From a checkpoint of a small spectrogram diffusion model.
Model: 3.1M parameters, log mel input, arch unet, norm groupnorm, activation silu, widths [48, 96, 96, 96].
Training: soap at rate 0.0026, 9000 steps, batches of 256.
Data: 26041 training examples, 88.5 epochs.
Rows from block 3, named by matrix and row number. Each number is 200 + 30 x the weight over the matrix's rms, rounded and kept within 0 to 999. All counts start at 0.
# emb: conditioning projection (model.enc.1.1.emb.weight, 192x192), inputs 96-191
emb.8,197,151,231,204,169,222,205,158,212,200,197,261,219,200,229,208,215,284,238,200,163,200,232,234,223,200,157,233,200,220,200,243,200,253,122,200,181,200,202,140,244,256,155,200,231,218,246,173,200,200,208,200,199,200,200,200,200,200,198,200,245,200,202,200,221,127,200,200,216,199,200,223,249,200,228,232,226,207,217,201,175,261,261,173,209,219,206,200,239,200,213,218,238,200,213,200
emb.9,200,177,178,196,180,234,200,195,259,229,200,280,177,200,200,200,200,201,230,200,135,282,269,165,237,186,200,216,200,200,132,232,200,200,235,211,227,165,200,132,197,184,244,151,284,203,181,200,200,142,182,166,295,204,218,173,154,162,269,232,200,213,200,170,200,206,179,201,200,200,194,182,200,204,194,274,178,227,251,200,201,169,212,200,199,200,200,183,200,272,207,122,244,142,183,245
emb.10,200,166,172,246,200,172,217,199,253,260,200,220,159,213,230,237,196,199,200,200,200,228,238,183,200,105,212,200,231,233,200,185,186,200,158,188,224,200,202,246,126,218,193,242,240,200,200,196,235,163,200,167,162,232,200,182,186,182,139,202,178,164,200,218,173,200,213,196,163,185,200,167,173,240,168,246,200,292,159,200,246,204,200,231,193,200,231,200,203,253,258,103,274,200,195,233
emb.11,199,200,200,230,200,200,231,202,194,200,190,210,200,191,239,216,162,209,200,227,200,283,292,200,261,187,236,200,246,215,159,213,208,233,214,200,195,213,176,200,222,194,200,180,260,200,244,200,216,204,185,200,200,187,200,194,197,186,197,222,190,157,200,200,233,139,200,128,248,187,200,115,234,230,198,233,211,313,215,195,176,210,230,199,161,173,216,200,191,206,200,139,237,178,197,199
emb.12,190,246,203,248,200,159,200,265,197,200,200,212,134,199,167,176,178,200,254,200,200,216,200,200,125,200,132,201,237,190,211,233,177,211,177,206,168,200,202,200,200,267,200,200,167,203,200,201,251,227,159,240,184,200,180,242,200,306,172,200,205,200,199,259,222,186,208,153,200,200,182,249,182,210,183,200,194,200,200,240,279,200,251,161,242,249,253,200,200,204,219,181,205,203,200,194
emb.13,184,200,170,178,200,200,240,200,138,187,215,221,187,200,180,213,279,200,239,159,227,188,195,186,192,200,168,200,221,188,200,160,166,200,203,200,200,200,182,292,200,242,200,200,200,194,210,200,141,187,223,197,228,183,224,211,210,200,195,172,162,200,234,256,200,200,182,148,248,187,241,184,200,259,174,140,200,238,200,204,237,237,258,200,194,200,157,205,200,227,236,193,200,200,176,196
emb.14,179,200,200,238,179,176,200,139,146,200,166,203,236,200,175,273,200,227,238,172,149,200,200,200,210,177,204,213,200,135,200,192,200,260,216,232,200,208,215,239,216,200,240,200,198,200,200,195,200,200,182,175,200,200,228,182,204,200,211,134,165,226,272,159,197,241,186,173,206,200,200,200,200,146,167,200,178,200,207,166,200,227,177,157,209,200,208,181,240,174,191,232,166,200,143,219
emb.15,213,200,229,223,200,191,207,210,180,219,243,211,229,200,198,200,232,191,190,200,200,162,199,163,155,257,206,200,200,193,115,201,221,200,182,217,200,181,200,180,126,189,182,236,181,200,171,268,204,200,200,160,185,200,200,200,234,200,181,181,181,173,150,200,236,200,196,151,200,249,243,164,200,200,208,171,177,207,200,132,199,200,240,218,200,200,200,200,180,233,215,200,244,200,175,200
emb.16,218,220,222,213,201,200,206,179,200,236,250,200,203,180,211,147,200,200,193,200,200,272,207,217,210,206,212,239,227,200,248,176,209,213,176,208,220,183,200,193,200,197,112,218,189,167,173,235,191,200,229,178,204,200,188,200,171,201,198,200,149,220,152,179,207,187,200,158,200,200,200,200,200,200,224,185,153,245,168,200,188,244,198,169,160,229,187,190,256,240,200,200,200,200,227,257
emb.17,166,253,191,320,234,176,247,200,262,227,232,200,200,200,156,258,172,204,211,207,200,200,219,131,230,227,166,266,140,200,159,271,200,176,200,200,200,159,159,153,188,213,266,200,200,210,200,221,150,200,183,234,250,277,192,219,199,183,157,192,201,207,208,216,196,126,200,150,204,312,223,169,226,172,162,200,200,200,237,219,224,200,233,196,200,213,159,177,204,200,194,157,200,200,225,195
emb.18,166,226,189,142,177,236,200,162,174,241,233,217,200,218,200,207,200,200,200,138,205,174,200,179,200,267,200,221,207,127,200,200,200,221,200,162,164,201,119,207,200,182,200,200,217,191,170,200,152,183,247,109,191,178,200,200,185,173,201,200,200,171,163,200,152,191,150,161,161,200,200,231,200,196,204,175,157,262,178,200,222,184,200,191,198,145,200,200,196,196,200,187,199,180,200,211
emb.19,200,180,200,200,190,145,246,215,188,186,200,197,235,153,200,200,214,221,200,209,216,200,206,200,121,251,211,200,208,213,200,200,191,194,194,173,193,193,229,174,251,205,174,279,177,200,232,281,244,256,190,200,242,241,273,200,161,200,186,244,200,200,200,206,258,200,200,187,209,200,248,200,157,200,249,191,192,178,153,177,181,156,291,212,203,174,217,212,183,200,200,200,200,170,158,139
emb.20,163,224,241,263,200,200,189,216,181,218,228,271,171,200,200,200,249,201,200,200,206,192,214,209,204,188,200,192,200,220,200,200,193,223,158,248,193,165,200,238,183,208,200,244,193,200,167,200,200,185,200,155,200,200,200,200,198,172,200,257,200,221,222,199,231,188,193,152,203,168,233,148,200,271,182,216,169,213,203,200,216,204,247,233,249,140,200,200,172,200,200,200,310,202,169,226
emb.21,195,201,239,238,163,128,200,266,286,169,211,200,191,217,200,167,146,200,200,200,170,196,200,168,275,225,155,233,203,224,200,198,248,203,202,240,211,227,200,204,184,200,200,176,200,200,200,187,188,240,188,200,156,165,171,217,200,200,200,200,200,200,229,200,214,158,220,174,201,264,200,200,200,177,200,200,200,200,179,226,204,200,166,200,187,200,216,195,200,203,200,200,240,200,200,167
emb.22,155,178,224,173,173,197,206,161,241,197,209,200,217,164,124,200,207,200,184,200,194,237,200,189,224,200,199,200,200,200,222,199,218,175,200,222,195,221,193,213,200,227,129,200,248,161,200,177,214,200,200,189,200,169,200,243,176,200,200,200,232,152,200,200,206,148,181,200,183,164,200,200,205,191,200,200,146,200,167,200,188,175,200,214,156,195,200,193,205,200,153,169,200,168,171,155
emb.23,177,200,189,285,173,195,213,161,189,211,216,258,224,200,260,172,176,212,205,178,236,107,200,200,200,172,274,130,220,200,200,251,200,231,200,200,200,201,200,260,200,205,219,200,200,202,179,265,209,200,195,219,112,279,173,200,262,164,216,176,210,141,234,200,200,246,153,249,246,145,157,200,200,188,285,296,234,243,200,200,185,186,141,200,213,170,200,208,200,200,200,247,177,200,200,214
emb.24,155,230,200,192,143,265,183,261,118,155,211,127,227,177,232,264,193,200,209,200,227,200,200,240,200,184,255,267,221,200,163,173,200,181,200,177,234,233,199,200,221,237,200,152,200,200,200,188,249,203,177,200,189,200,222,131,228,198,213,200,164,286,246,238,199,160,174,208,186,211,200,245,218,200,200,184,136,243,217,188,200,227,181,167,214,200,200,195,120,200,209,249,289,200,224,202
emb.25,200,223,176,222,201,234,200,200,165,200,182,225,200,169,226,218,200,227,200,174,242,200,171,158,174,182,135,184,183,162,205,206,200,185,210,215,177,175,200,182,169,200,200,214,182,265,187,249,185,196,200,176,200,111,223,232,215,205,243,191,177,200,181,200,176,200,217,159,200,166,241,200,200,200,200,200,180,226,182,163,186,172,200,200,164,200,200,216,200,200,236,207,156,159,172,201
emb.26,200,200,252,185,190,252,200,205,212,234,163,293,200,197,207,200,200,200,200,204,177,259,246,228,229,238,200,220,222,200,162,206,231,200,229,214,200,158,200,188,155,180,200,200,200,151,210,175,200,194,200,186,200,200,200,200,219,170,222,207,180,200,205,149,200,173,159,200,200,217,236,173,234,227,124,220,163,253,176,200,239,207,200,176,190,192,200,200,177,191,200,200,224,155,240,221
emb.27,200,200,200,188,184,217,181,200,201,200,200,196,216,201,232,166,200,191,161,200,201,186,192,225,203,217,200,190,150,158,200,197,190,174,189,200,210,190,200,178,200,177,200,211,215,213,147,200,191,150,216,275,180,200,253,193,207,200,200,144,228,161,200,200,158,213,173,200,200,140,221,161,152,198,231,200,157,201,183,170,200,200,148,185,200,163,200,225,228,240,200,152,284,200,165,138
emb.28,199,145,200,200,205,184,200,214,146,200,200,214,172,200,198,223,169,228,252,200,178,147,198,200,168,200,200,200,196,216,200,200,224,203,209,200,200,161,173,199,164,194,203,251,200,160,200,187,200,174,200,181,169,200,197,150,169,221,196,200,200,200,163,136,192,273,278,139,143,204,200,220,175,211,213,200,179,200,200,200,200,207,178,184,236,182,246,227,212,248,195,181,243,200,180,207
emb.29,200,196,214,200,200,215,198,175,187,188,200,250,245,192,187,169,175,200,190,153,194,188,200,200,178,233,221,197,231,203,200,200,226,225,288,245,200,149,200,232,200,200,247,200,203,190,203,200,226,176,200,223,258,192,184,216,162,228,238,200,200,177,208,224,200,227,250,184,200,181,200,124,170,209,174,183,225,141,185,200,190,200,200,200,200,200,230,208,200,191,200,143,258,200,144,238
emb.30,207,148,200,193,200,215,200,230,202,195,226,251,209,149,200,179,234,167,183,200,148,219,206,200,209,200,232,200,298,184,203,200,211,180,327,153,190,203,247,180,229,166,306,238,208,214,200,253,200,216,200,216,175,188,240,220,203,180,166,252,209,199,142,242,148,228,231,200,176,230,200,200,174,155,208,207,239,224,191,223,200,168,168,174,177,149,200,200,236,243,177,189,124,200,145,202
emb.31,257,240,141,233,229,200,200,230,203,213,177,200,195,223,341,200,200,187,200,200,200,212,200,184,200,187,189,178,239,200,157,126,200,163,210,201,200,161,187,200,190,200,200,217,182,251,184,200,200,200,200,200,205,243,200,199,228,146,137,200,237,166,137,200,151,244,161,147,220,200,165,200,171,200,218,218,170,254,175,225,200,256,181,200,252,232,203,248,244,225,137,245,189,200,191,248
emb.32,181,161,200,191,285,258,226,228,157,157,188,192,179,235,150,200,172,175,249,236,200,245,164,200,200,133,200,200,226,249,200,200,194,200,199,200,178,217,200,183,232,273,127,213,193,239,155,131,200,238,216,200,149,200,200,224,200,203,200,207,260,200,165,268,200,200,200,184,196,143,215,189,249,140,241,186,172,200,200,135,212,200,200,187,200,238,252,200,147,222,251,201,229,200,223,229
emb.33,200,211,200,232,200,152,200,192,134,200,250,228,190,200,222,251,210,225,200,226,158,249,162,200,209,208,242,200,245,200,200,123,220,200,204,180,218,177,200,264,170,196,217,185,156,165,200,181,133,200,222,215,200,192,158,164,200,229,246,202,200,200,192,202,206,152,242,188,166,218,160,184,216,200,200,199,192,192,221,267,246,199,170,209,256,200,155,204,174,191,181,106,200,200,185,243
emb.34,200,201,189,284,157,215,220,200,231,200,183,170,253,162,235,200,240,200,126,143,179,200,221,223,169,226,200,146,254,149,165,174,235,148,243,179,212,203,200,191,176,152,254,200,200,200,232,213,248,119,200,227,240,227,178,177,167,144,200,205,146,253,200,207,200,200,217,181,220,200,200,200,175,180,180,200,200,200,137,197,208,194,185,200,239,163,200,201,200,270,200,202,207,226,138,154
emb.35,248,200,210,207,200,190,147,175,258,206,200,205,199,222,200,200,142,196,229,200,161,224,295,175,163,208,200,200,200,168,208,200,205,209,286,200,181,257,184,151,194,200,228,239,200,185,156,200,200,160,200,177,200,220,200,200,200,170,188,191,195,200,200,160,196,264,200,227,236,223,181,255,200,233,199,188,168,240,170,200,214,210,198,197,147,226,200,200,254,219,195,136,230,182,182,200
emb.36,237,200,137,232,223,200,200,200,140,205,200,139,241,206,151,138,200,219,166,187,195,200,160,219,219,211,216,160,175,233,200,246,200,175,200,200,200,199,200,206,183,191,246,199,200,206,191,256,142,200,200,208,200,244,179,200,160,200,200,150,197,213,200,235,200,146,100,220,210,210,200,195,200,221,200,194,239,205,231,196,200,154,179,233,227,177,194,200,200,174,159,255,200,200,200,200
emb.37,200,198,219,192,187,236,205,200,291,183,207,204,211,200,200,248,197,200,203,208,200,149,170,200,200,214,219,265,160,200,166,176,235,130,200,208,200,200,194,158,216,160,165,168,206,200,230,233,200,212,217,200,204,172,152,189,179,133,200,196,200,162,214,196,269,200,200,250,192,226,186,200,162,201,200,255,251,251,213,200,259,200,215,209,200,191,231,200,198,200,225,264,200,200,228,262
emb.38,231,211,200,246,201,168,186,251,178,186,200,161,159,200,200,200,176,207,200,240,191,200,209,167,183,218,248,181,200,223,200,200,200,200,167,200,213,207,168,181,200,166,179,221,192,192,200,223,200,258,175,158,247,210,221,239,244,186,200,200,200,200,185,152,200,242,230,173,201,195,200,215,200,262,200,185,168,190,200,224,228,200,165,152,200,214,163,193,242,256,175,200,205,180,200,99
emb.39,228,200,200,151,228,200,182,215,200,189,181,228,200,192,220,227,229,223,197,200,171,221,173,202,216,200,200,170,213,213,240,200,240,203,172,155,205,218,200,200,165,175,197,216,200,200,200,200,200,204,200,144,215,139,227,269,251,201,271,215,169,200,200,192,140,200,200,201,150,165,200,200,200,184,201,200,91,277,200,200,172,156,200,200,227,164,149,249,215,200,237,206,249,158,200,156
emb.40,199,239,200,200,174,253,194,200,292,191,237,188,187,200,200,234,200,200,168,200,200,234,155,190,226,175,228,195,190,226,200,259,254,200,200,232,200,165,200,251,166,200,143,270,200,200,210,248,234,275,200,240,192,176,200,200,152,200,237,200,142,200,228,200,227,203,200,200,200,232,200,200,225,200,200,186,200,144,200,200,200,175,197,200,200,232,200,200,174,242,266,195,200,200,220,200
emb.41,200,205,213,200,171,188,129,200,200,220,127,262,201,220,300,200,200,224,200,221,153,158,199,202,184,237,256,183,200,169,200,200,200,238,200,225,269,198,127,264,200,225,200,241,148,200,200,200,213,200,200,134,219,200,176,200,215,189,200,200,267,209,200,178,200,219,259,105,211,200,200,200,169,217,200,183,182,200,249,222,281,200,156,202,175,200,173,189,180,200,219,151,245,191,221,267
emb.42,205,200,110,204,243,200,256,83,128,216,257,354,110,200,192,200,220,214,200,200,152,200,172,241,212,164,193,200,123,205,160,268,232,200,200,202,200,216,177,200,207,200,247,200,149,149,200,200,238,171,190,131,196,243,145,178,281,144,200,235,271,189,252,200,240,168,145,196,166,197,192,200,188,253,184,200,200,307,236,216,214,211,200,178,200,102,274,200,217,191,213,206,270,143,200,200
emb.43,259,228,200,208,200,200,180,190,165,200,222,216,226,135,169,200,224,236,154,200,200,206,172,200,176,240,200,156,185,170,192,169,156,176,277,200,192,186,179,196,207,177,229,161,200,198,207,220,195,214,200,200,200,224,209,200,200,259,237,200,200,216,199,200,200,195,209,200,200,182,200,148,168,200,223,196,200,176,203,187,216,200,255,239,200,200,178,200,200,200,198,219,200,200,200,207
emb.44,211,233,200,201,168,220,196,200,142,206,200,187,185,198,200,200,200,223,200,200,182,201,247,146,183,200,200,178,200,199,200,165,195,200,219,200,200,200,204,217,204,193,232,190,152,200,200,266,227,200,242,161,165,253,221,200,200,200,200,200,200,228,181,246,145,256,200,126,178,169,278,230,189,200,200,200,199,162,200,162,200,200,242,200,180,185,200,230,176,221,194,97,200,200,169,200
emb.45,200,200,192,187,212,207,216,237,206,179,222,200,202,200,170,200,200,228,227,200,195,179,214,200,206,192,179,212,200,227,200,178,169,194,235,184,187,238,203,160,200,167,200,219,216,193,200,200,200,168,200,200,251,204,200,200,200,200,171,200,215,200,179,178,200,285,200,166,200,133,211,185,163,200,200,229,135,169,214,200,204,200,202,229,200,200,155,200,223,246,200,202,210,234,203,200
emb.46,240,261,225,252,217,202,200,269,200,200,200,169,197,172,127,200,200,203,205,200,197,235,244,144,200,233,87,229,237,162,200,200,200,200,200,174,188,200,203,180,190,155,200,127,200,172,202,291,200,200,207,200,280,195,200,219,192,237,233,221,172,283,177,190,156,238,219,200,196,200,216,223,200,145,214,192,200,200,190,178,220,180,200,200,154,200,224,221,190,200,200,130,224,230,200,185
emb.47,283,200,232,200,128,228,200,305,200,138,207,173,208,148,200,160,210,178,174,200,200,203,259,200,200,208,200,190,236,200,194,203,211,200,253,240,165,209,245,125,189,115,200,222,200,214,245,200,200,62,200,144,200,167,234,206,154,243,222,162,193,206,209,222,200,248,160,200,195,164,200,239,150,138,151,200,217,229,134,200,156,200,197,242,179,154,200,200,200,293,221,139,140,200,200,200
emb.48,193,157,269,189,221,249,200,198,170,200,230,208,227,200,204,200,200,179,200,145,214,215,205,170,200,251,168,221,200,187,200,168,167,228,240,206,174,238,200,199,185,200,219,200,200,200,200,149,166,115,232,144,234,200,200,200,248,198,200,242,207,300,151,200,200,200,200,203,200,181,189,177,146,200,144,200,178,200,231,184,200,213,200,200,200,139,173,171,221,307,200,133,240,215,168,320
emb.49,200,172,200,200,200,200,232,220,222,200,247,210,200,242,185,200,236,200,192,166,214,202,212,253,200,176,179,174,200,149,204,246,190,178,158,167,177,200,200,220,178,183,268,284,200,163,170,197,200,371,173,246,242,200,182,200,200,204,213,200,246,184,208,165,200,255,200,188,200,200,237,167,187,200,200,200,200,169,200,189,200,200,218,194,167,246,249,193,247,200,252,192,238,263,200,232
emb.50,212,202,250,261,200,208,188,215,200,169,236,203,205,156,200,194,169,216,226,200,177,177,220,142,169,200,232,188,175,191,131,200,271,216,174,200,224,188,200,150,173,200,201,181,200,200,167,139,184,200,200,148,218,157,200,150,210,196,194,226,197,147,200,200,200,186,200,141,203,237,209,200,200,248,124,180,200,200,200,200,200,260,200,200,160,200,200,200,209,224,200,173,200,173,218,200
emb.51,167,216,243,254,158,197,199,245,150,200,200,136,228,194,177,182,219,181,235,210,247,129,246,204,271,135,138,200,200,200,209,214,219,280,122,200,96,368,232,223,137,349,170,249,164,200,258,165,200,200,124,101,200,213,64,84,113,167,218,64,286,144,258,303,200,62,192,142,200,345,302,292,275,182,200,174,205,297,278,300,188,200,204,178,208,232,143,162,242,136,244,255,162,270,249,169
emb.52,208,233,210,200,236,200,246,217,302,200,225,200,175,198,155,200,264,200,200,140,227,180,200,228,220,219,114,231,230,200,195,200,200,271,174,234,168,217,200,155,202,200,256,200,237,223,240,216,200,102,149,202,161,179,200,200,200,203,224,203,223,200,140,253,187,200,193,216,155,169,200,246,191,166,248,168,248,120,214,233,171,287,214,198,188,194,200,200,200,225,200,226,114,235,215,194
emb.53,200,218,200,242,107,200,158,200,200,208,240,176,216,165,200,229,230,192,186,157,200,193,200,158,234,200,201,212,160,212,200,173,200,160,239,200,200,200,169,200,204,240,144,166,212,200,213,155,243,155,187,220,208,184,216,200,183,138,200,201,216,200,200,202,182,200,200,200,213,219,200,280,200,205,200,227,134,194,158,200,200,215,200,237,200,200,207,191,203,206,228,161,162,200,201,144
emb.54,225,172,162,163,191,213,200,200,200,162,200,200,200,179,159,218,229,200,216,200,149,189,155,200,126,207,177,200,273,200,204,200,249,200,168,190,226,200,229,200,233,189,241,247,187,200,245,249,276,200,169,174,200,241,249,200,200,152,98,200,200,218,200,224,200,300,199,176,182,200,200,200,152,225,153,200,224,139,200,169,169,200,243,200,171,156,205,200,200,220,199,200,257,200,200,184
emb.55,180,159,231,173,185,200,217,203,170,247,178,200,169,162,184,181,270,211,200,200,209,153,161,190,193,191,200,215,239,211,177,218,201,257,157,192,209,250,200,200,200,179,156,139,184,192,182,200,204,207,239,188,172,219,182,194,228,193,200,188,166,203,168,228,203,200,226,147,149,201,192,207,147,200,164,178,163,272,200,200,200,200,183,220,190,196,200,175,128,166,220,167,174,200,200,180
emb.56,150,183,178,200,199,206,175,200,139,188,155,266,200,200,200,247,208,184,200,200,200,200,147,224,179,192,280,186,179,164,161,189,238,242,173,166,265,200,194,265,198,227,124,200,228,216,200,200,197,187,235,227,264,259,196,198,218,239,190,173,145,155,189,161,224,143,191,151,200,217,200,200,235,302,214,252,200,261,200,200,225,200,202,200,200,232,200,145,168,144,206,200,207,122,194,200
emb.57,233,181,168,200,200,200,200,200,237,200,217,255,276,200,207,200,161,200,200,153,240,179,200,182,200,195,247,200,192,200,215,237,255,229,200,205,186,200,200,150,200,206,200,200,215,200,200,200,211,161,143,179,193,271,200,144,198,188,200,180,156,200,187,200,230,293,200,167,266,200,225,192,192,200,200,177,204,278,158,190,237,177,186,200,200,171,212,222,180,240,215,200,231,209,200,132
emb.58,210,220,240,212,200,194,241,164,200,200,201,200,154,200,200,200,200,205,207,200,200,200,235,200,192,200,200,224,194,200,141,196,200,200,135,215,200,155,200,222,204,228,200,207,198,200,209,200,186,171,210,157,204,151,200,200,181,200,200,237,185,160,214,201,230,200,175,158,182,200,179,147,204,269,200,208,200,200,200,158,200,167,200,199,200,200,225,200,200,200,200,134,163,196,221,200
emb.59,200,200,221,200,165,198,186,169,274,178,210,200,200,200,128,200,256,200,200,200,200,247,284,200,274,157,184,286,215,200,161,147,204,232,158,194,200,200,176,148,193,186,176,205,200,200,226,200,191,139,200,200,200,200,248,185,169,171,200,200,200,206,203,200,264,142,142,200,230,237,200,184,200,200,200,238,164,247,200,181,201,229,265,151,200,122,200,200,200,248,187,104,136,196,224,218
emb.60,253,242,241,200,172,200,186,235,242,236,200,262,162,242,97,200,170,160,192,164,200,219,249,200,250,202,206,222,200,200,195,200,272,222,182,226,149,200,230,200,200,171,200,239,175,209,208,193,203,158,186,171,200,163,276,200,200,147,249,188,177,200,200,191,242,178,233,177,200,241,243,196,179,233,202,274,166,249,200,202,214,200,185,219,206,187,200,200,138,201,200,170,200,126,272,200
emb.61,224,248,229,188,255,200,228,164,231,176,200,247,169,167,188,170,200,175,200,201,203,200,206,161,185,200,168,239,222,200,230,162,155,200,138,179,213,207,247,200,200,169,223,290,201,184,180,200,200,271,164,137,208,165,198,188,178,213,188,224,175,211,201,128,200,170,207,148,174,213,200,185,171,191,175,200,200,280,235,200,200,201,175,230,200,182,178,200,212,174,200,200,183,175,161,200
emb.62,236,219,188,217,265,200,200,198,200,200,153,271,177,184,151,212,200,207,200,238,200,231,184,165,200,186,200,200,169,230,170,174,200,200,85,187,168,230,215,222,200,200,200,200,176,111,200,173,160,299,200,200,260,189,200,200,180,200,139,187,162,206,203,200,195,168,200,152,241,213,200,222,229,200,200,274,200,189,200,175,200,175,200,200,197,188,198,200,200,200,233,166,200,200,200,224
emb.63,143,209,200,170,224,200,191,200,220,222,200,200,200,197,200,167,243,165,189,200,200,200,211,200,170,220,246,223,200,238,156,209,245,179,173,219,200,200,204,266,200,212,200,236,200,220,184,219,244,195,262,200,220,215,222,232,200,214,200,274,200,200,200,129,217,215,200,220,200,177,237,173,232,200,200,211,200,206,214,176,200,200,233,194,200,206,255,180,200,200,124,226,201,200,223,171
emb.64,210,183,231,208,215,189,200,224,203,229,171,123,175,139,153,200,210,157,201,197,166,152,244,162,200,209,201,222,200,256,200,200,200,200,250,196,213,162,228,234,200,200,200,202,200,246,200,200,228,250,160,222,200,196,204,200,174,227,206,200,178,200,183,191,223,238,200,200,192,140,244,192,179,203,208,200,217,156,200,191,220,200,194,196,200,133,260,200,200,200,207,198,138,200,200,174
emb.65,200,200,185,217,200,191,208,200,157,200,200,200,162,173,229,200,145,200,176,170,191,200,219,198,200,228,175,174,173,200,207,253,160,164,200,177,208,169,179,148,179,164,226,200,200,200,236,193,219,95,257,192,200,200,170,216,285,163,186,200,200,238,200,239,211,269,161,186,144,131,200,200,229,164,200,248,130,186,194,200,200,217,200,200,200,200,151,216,200,200,196,161,228,208,150,219
emb.66,199,206,200,301,162,200,167,190,200,200,200,217,244,201,201,220,196,200,255,204,172,200,233,200,180,193,188,234,200,199,223,203,200,200,176,193,196,167,173,200,158,176,201,242,200,185,217,200,234,230,197,208,203,200,175,164,224,223,206,200,256,215,200,176,200,201,160,200,200,138,244,157,200,156,239,206,181,224,200,183,159,194,151,252,200,200,232,200,214,136,200,200,200,200,213,272
emb.67,200,200,200,258,178,200,208,200,200,224,194,200,193,200,245,215,200,200,242,191,200,200,179,192,213,233,275,156,233,178,200,186,237,179,200,187,229,200,196,200,228,200,205,185,200,200,223,162,212,280,200,157,200,213,155,200,228,147,161,227,200,209,200,128,200,200,200,200,203,166,172,191,200,244,179,208,190,180,160,200,200,217,200,201,200,200,235,151,230,217,200,146,278,215,190,200
emb.68,200,200,174,293,197,195,200,194,169,221,166,221,200,171,200,200,196,232,200,191,221,160,220,177,226,207,152,200,234,200,200,205,235,179,234,200,196,220,227,247,200,246,200,241,174,196,185,200,195,295,200,200,198,174,200,208,218,200,200,232,221,200,211,200,203,200,200,165,200,257,200,202,200,200,150,187,150,147,195,221,220,249,227,216,181,200,200,249,200,220,200,133,143,190,195,200
emb.69,217,182,200,196,219,192,203,200,228,200,224,267,231,167,144,185,239,230,203,184,156,200,246,195,206,263,253,174,252,198,207,208,166,206,225,232,188,195,200,177,227,180,200,251,255,200,198,200,281,181,200,200,212,151,200,228,176,200,167,190,204,200,200,221,222,212,240,200,203,200,200,207,226,200,200,200,215,225,151,154,199,265,200,198,226,134,153,173,208,200,213,145,196,200,200,200
emb.70,237,138,250,114,200,162,200,165,262,189,221,165,199,181,125,170,190,147,200,177,226,229,200,261,170,222,200,238,237,200,200,200,179,180,223,215,200,157,183,185,215,200,268,200,205,200,200,236,200,159,200,200,200,200,237,216,200,200,200,196,200,226,160,162,184,235,200,165,197,200,210,159,137,170,172,200,201,173,204,212,200,208,200,187,200,200,125,235,223,234,137,200,169,200,200,200
emb.71,205,227,158,255,254,274,199,258,200,188,171,172,200,154,208,200,176,200,263,179,200,224,223,201,200,200,216,200,180,222,166,161,200,200,200,207,239,200,185,184,200,235,169,195,200,209,189,219,269,167,236,246,281,206,207,191,222,225,171,214,150,243,200,200,214,166,171,203,200,186,243,163,200,200,137,200,224,200,200,144,168,200,170,169,188,144,211,200,181,232,198,200,131,178,173,151
emb.72,200,196,159,277,125,214,158,201,180,248,188,200,256,200,200,186,231,180,147,211,202,200,196,200,176,171,200,145,200,200,230,200,208,238,186,200,221,189,314,195,208,222,234,174,187,162,200,200,200,176,144,200,200,206,255,198,236,200,200,161,218,190,200,244,146,243,170,200,198,200,300,187,159,278,212,206,208,282,115,181,200,200,200,200,200,181,269,196,215,223,190,200,130,198,218,130
emb.73,206,200,240,238,177,158,222,200,217,278,196,219,200,200,168,200,200,200,252,184,203,223,226,212,268,170,162,200,176,220,192,173,217,202,196,200,200,179,194,251,165,210,205,200,200,187,203,192,191,173,221,203,206,188,182,245,200,190,200,200,209,156,190,249,213,200,194,140,223,173,200,200,230,252,200,168,200,142,253,200,200,200,172,151,200,183,200,200,200,188,226,152,213,151,200,196
emb.74,224,231,215,186,200,134,218,204,220,202,200,196,171,223,195,200,152,218,249,219,203,200,187,200,200,170,219,176,200,200,231,188,200,200,129,200,200,200,200,189,200,200,148,231,243,163,167,200,200,200,204,200,190,200,200,200,200,200,232,200,237,177,215,195,200,162,127,200,233,200,200,187,222,144,159,200,205,200,200,225,158,174,156,191,200,210,200,200,171,200,191,147,233,200,187,212
emb.75,172,148,209,202,211,185,231,249,174,221,200,183,200,185,251,169,252,201,227,224,199,200,179,193,169,200,200,200,200,232,109,241,200,168,191,200,200,200,220,193,191,200,193,200,200,163,226,216,200,208,200,200,141,200,164,228,239,183,200,171,211,200,170,213,203,228,232,168,184,190,161,169,188,242,235,188,210,178,200,200,185,200,240,208,200,248,200,141,162,200,212,200,200,228,207,244
emb.76,200,200,217,206,200,228,191,183,211,212,249,241,197,200,253,237,197,200,187,186,200,187,200,148,247,220,249,200,187,252,203,201,194,278,200,200,190,275,167,241,200,200,172,118,188,158,203,189,214,146,200,154,180,200,125,191,208,248,248,200,198,152,200,171,215,131,200,200,189,200,210,186,151,231,143,200,200,307,268,232,200,200,186,153,187,238,200,200,200,200,179,156,161,199,184,262
emb.77,209,159,183,102,187,186,207,200,114,240,189,155,200,168,147,200,243,200,216,221,206,163,230,164,200,200,166,174,200,200,200,200,199,197,200,168,200,200,206,200,230,180,246,200,154,255,200,200,220,281,204,217,258,176,200,200,200,200,200,194,197,200,200,200,160,265,246,182,172,180,200,201,200,167,160,200,200,214,200,209,215,204,200,224,200,200,167,200,171,262,185,205,174,237,200,172
emb.78,200,218,179,180,119,200,125,200,182,200,200,273,200,225,200,200,200,200,189,200,166,209,200,200,237,216,148,200,180,234,234,200,200,200,171,200,207,214,200,230,227,200,135,179,232,223,184,200,191,216,178,207,200,221,128,168,185,117,200,200,200,137,235,196,209,200,200,125,200,202,160,250,194,230,200,200,139,161,182,266,228,173,200,193,137,218,135,238,214,200,200,174,261,200,200,176
emb.79,200,183,200,251,244,175,219,214,187,227,177,200,231,149,122,170,215,200,216,217,209,200,259,226,215,271,219,210,163,183,200,145,200,197,202,214,200,200,199,200,229,224,200,160,193,200,200,246,201,285,203,200,201,200,145,200,250,173,179,164,209,199,169,200,149,200,197,238,200,200,200,200,205,140,145,173,210,246,149,266,230,223,185,204,200,148,224,219,230,174,200,162,208,200,157,152